From a checkpoint of a small segmentation model.
Model: 1.46M parameters, 48-pixel images, norm instancenorm, widths [64, 64, 128].
Training: 11500 steps, batches of 128, held-out accuracy 100%.
Rows from block 3 of a small segmentation model, named by matrix and row number. Rows with one number belong to one channel. Each number is 128 + 24 x the weight over its row's rms, rounded and kept within 0 to 255. All counts start at 0. Numbers have three digits each.
After each channel's rows are labels from the 100 images, of 14976, where the channel reaches its highest value: "patch colour" is the nearest of a few named colours to the mean colour under the peak. Only what is clearly more common there than usual is listed. The data: made-up ball-and-stick molecule models.
# convs0: first 3x3 conv (model.enc.1.1.convs.0.weight, 64x64x3x3, each kernel summed), inputs 0-63
# convs1: second 3x3 conv (model.enc.1.1.convs.1.weight, 64x64x3x3, transposed, each kernel summed), outputs 0-63

convs0.61:115157146132104132115124112143134125115138115087109104078132130133125089133148125120121136096092140132116112150132093117145084115118138194163115090090153147109100098104097097136117147121067155
convs1.61:123189137130140118151125099157166150099188083162142144132083106163119130122139103146133128146142114113120154113117121113139138193146154133132160123133144091126114123147130110133181122118140162
patch colour: grey; brown

convs0.21:121126126112141113110174139152126134113116154131134140154123127138147128089134085136108127091118117172146151135081156136091094127097119213142116134128093168122103148114151118160140140126114171
convs1.21:133154145109128115127094144159147132120122105159088113105140107144162102129184161108126125163129126091106089106126138143192124130147156143137164114144149092112129138134112126120086124140120065
patch colour: grey

convs0.19:088116122126140098126112160099135118097129108107118124090114104119112135134056079122133094118126120116096124131123116183070145128111105111150129075125150143130073117122120112118143110118108149
convs1.19:112111140065138164115117127127129159118158110109160105176135115131135118160120132123188166101125097162161140143126120083152089118145164130136122130098080123155139131109115152123135145124153096
patch colour: grey; brown

convs0.57:160145164137141161142118177142143168150128124108080129159132139165150140123206187126125149141122141138123135164164135073134137116132133151123120132125110126138148159126141133160145119125155149
convs1.57:108117155146107103113133100149123133125030137176143099132149109137121117131183150120089106107131126132111119096131110156120102151124137131120141129104145117099110108141118140069136100128094116
patch colour: grey

convs0.22:139139132121169139124147126120136136150142111138152137106150105168125152179093116157141107190141145151125147162146155134104139102127113183145119110138152099147127118168132165128130127154192157
convs1.22:126149118111141087121112150148151150113143130155100121144123150118142114109172128115148138128133205128125146139152150165106139150141101121086103175135111191128136100146125090125155153095111104
patch colour: brown

convs0.44:090106106157125126125086141130127113081127125128097132108132129097122125112106120113121089096108186109105127114155109118093182117124149069133117125116146106153109100117137113152109159162093163
convs1.44:154173143099120146083129192128168150132135129124153129102129121148130146139118110153160138126157108130143152111109123153159088140128136134157123193127096133160155145112108112143172108101088118
patch colour: brown

convs0.55:140123108120164161119132136110094123124156116144156099146139114104106106143071103145121124182112145132164157139128094076106139167102133134140094111107122099149129142136122173120135119142171175
convs1.55:160097152133109150131114153157158137139160121136098140113129091122164134098144147089178126105156148145097116107137134179091121111107090125085102126159096148145125140179134101146130155122110128
patch colour: brown

convs0.5:135090145153143113135140088138146111110133106140123096136103176138155161088121099162144084144142099160117122157128147061118137138157132116120088138110118123163136120170159103129142126162152150
convs1.5:110143146161153159089140176152128136154136131130124119094179101143123141162106127123147132122155110114174126134135124181092106111143139127191142160145119131143137127114085115148151115116075137
patch colour: brown

convs0.45:112102208130170118152129116138128128218163101136114130147134143151099157130124122114146148133127130160120115123100126119184133139127156162107132121118109166134133143134131098108120103120116144
convs1.45:118137054152125107098151155146165116062082111107115143120146103164124119112132147129135097153156104114174125120153107152090109124118134103130124159142149111106126125156085134109130150126135132
patch colour: pink

convs0.37:148121121122131143141112099107111115118107137146108115138120139175150139154193127106137125160124122129143116155180125091133082104095158134106111089071118109089122120138102111175122130117096156
convs1.37:137104145125137115094135104175124163118127113127126129101112125103085092091100137143137124116170147156093105131129164143113172137114081131139153093186142157124151131119147115123133098147178111
patch colour: brown; grey

convs0.11:135146121124159129097145120122165114143158136159153106119121117128123156118219127139110118141129138117135143139145151058107080147115122151139122139115123124160152132137143133112143148131125203
convs1.11:182113155149132107113125123135120130138033138118115156146134097132140118132114169102086141139123121128098094088111118169113138131126106133118118137159149134089172095160114128109124119133137106
patch colour: grey

convs0.35:134124116140079155174130116086096108164143129142102136139116139103140146110147150141148137145134135112118135115157157091139031100093116122103160116138130103135167131128140120135137148142167127
convs1.35:118126141079163118102095153165161161089106142109100115178182126145128100172123109140110108102114108152148149125112132125128145101135198119152129116116147140144146124104107159122129151112117132
patch colour: brown

convs0.59:155144150092139136184120133095170202122130109116126149121116105121116151144115174115106130135158117139139123130096094078149164127133093115140137117149118120171122133117123076112104129108105134
convs1.59:142115128133162170142126131129089117146169146124136092151142111104125089161141069116118124084100146123114126115146105146134073141135156130150128118135122134127109151125176200108088131122118124
patch colour: grey; brown

convs0.56:114117147107131107102144107153125091104205118125118144137117138130140164117170109128143141152148137125130146146160146080102117168126121113057107123066161116141129150133132132119147129146147137
convs1.56:139129130132116098130112118092169163143120145167145138100159076193080116132144150128141149124137128124131117126126122203084117121108118146143151139140175135149131130134138088123120124131129169
patch colour: brown

convs0.29:109117114155131117143165153138172116106141064125150137144121110084153147087149094151119108131152143126135120145154098077141059110144094109133146111103136136177125130099132122126107119132118131
convs1.29:125133148135107149164142128107156106162140173090108126105162112136111144159104170072144147142111114148109116135098109137124127128114131135155180123120115156106121133149153101132103113202102148
patch colour: grey

convs0.28:114127119119074124152145131066101117120128167136106094117102102092113111066176135111131122138129109122101157126157129116141090099128092110148127118107142135122129128127147142130134080161126078
convs1.28:103170112090133124110102127183126141121137112133181146152162159119087135181088122132156138130141138092138146102126145137118184142116172159134143133120117117107146120142122144118137136118159179
patch colour: brown

convs0.53:085100107118121102099142126117092100119146109137092140112119127124082108094118089108138113106119141121120115136122114081117049090148132155121111103134109101118093148092132159133099115125096110
convs1.53:124114111140102131111125087115140153135078137138125125112103149101107129137170131157101142134109149113126113102104093175150187161146129142153099126145195152106098139145133115093163109125137105
patch colour: grey

convs0.51:116137119122129123159134142116128138148128209128121129100130127121072128112142133159127130122113131055125168159133142087121116134123136171124121078162134126121092149115096137114157134114085104
convs1.51:120138123133140076119133128127105096130147168172168117088083125124095117152122125134127114136140183123135117123116150178159152143109102109113164095140138108104124132114178080145123122173127134
patch colour: pink; grey

convs0.60:094115111123186142095136127176123105130116119059136116079132130175141160118101126140148116094132133129106085127138134142140135125093170125137146112122133149086114095143121099123142104127083129
convs1.60:084104122102133120136115124097119115104136122122122150125104165147126115175137113163118126132132102101126194139137129117117133105145161122132089157125171093123092115067130148127130133185134171
patch colour: grey

convs0.14:110161131131138138128149157137140126137108117142104185142111136158147125100077161113127128123143120150142103115143104128090176128106131158161162129186161158114121193157129122142119144123125091
convs1.14:132118115090161158163126146132144069141185130124149145132148148088122140143117099117160106159113146128161147146067138163117118106132134119143125107107118068145145111156135122120099127109117163
patch colour: brown

convs0.7:173145107123172139126117209103129166113084095084098137121117116136119120129106133124136127110125121104114124102126133127153083135120151117177134159167142159107112127128112095111125130127138081
convs1.7:119122163133162127164159140167130138155161097102121123120158108112149135158170134103132113143141150135147123130121090108132072091131188135159159148137134157140128131113168095158137128124081139
patch colour: grey

convs0.31:146123138133162089122135101135126143067131119142100134125087125123113112122121085126128124073109125133089126109073102100158163118118135125160157136162083138102100107113122092086136146119115108
convs1.31:129164114118115151093099117148112122170126090120109120121152140173115146126079158120137119164148127133117147145100106201113131110125101116081120142112135094113146110128125155188150125119103110
patch colour: grey; pink

convs0.0:142142126125149120136118131174129098120138127109159137110125145133111135139192150135121092143133112169099133128163145048115055148116121122136138172139125120126099127153128163109157129116144148
convs1.0:158125145132111114075130129133121143137098118158102156177133102140151160151112132111097118070151106108109144126108143148087170112119130143125133074117156104153176134153140125115100138127171127
patch colour: grey; brown

convs0.13:153150129153162117144107171144152102143134110118117140112137154143140146145236125141103121131149137138123136139174128072125075117101122125118114132107157121143106140148117126129154139136108141
convs1.13:081127140062095149134133080115122149087109149130152091160137156141118120145105089115130106086118136115160144122117116083122129120144177122111143109084133109113130125098128136121114143107159160
patch colour: brown

convs0.46:126156103124147112101130145116130114094116119139096138155164155130144187129172146119121147141179226125130137127153119145138087104126128168132129146127139119097136155127101125136111139125133103
convs1.46:125125147132135119146147119144142140164059149127138092101083128106103072136139159152088127135106063150151092159121112122145149115106137123113122137165154109104135115108104136111151091135118127
patch colour: brown; grey

convs0.3:127175117153144114109133139127148141096150168139115145165105101149107100141173114133131137128091138135128141155148110104115085117133149154090099119132085152143126140114121098078142203124114139
convs1.3:090184130132100133131130117123100129138106125170143144111152123173127116132150120113161113111138128125163087123155132145096098151146129167128143132090195112124125139172157120130125103146141184
patch colour: brown; grey

convs0.2:129118101140146098096141134106146177116144108144161145073132123112103151135175083112115158104124159101102120117112110156129131136116121097143142108192148127153097107126109087092120092139122129
convs1.2:157100124135121153114119092147143096122124128124122111105114095172121127105059136114139108137124084132142126140126122102116103106114105088138074164095119128133140127086139148163090158155133174
patch colour: brown; grey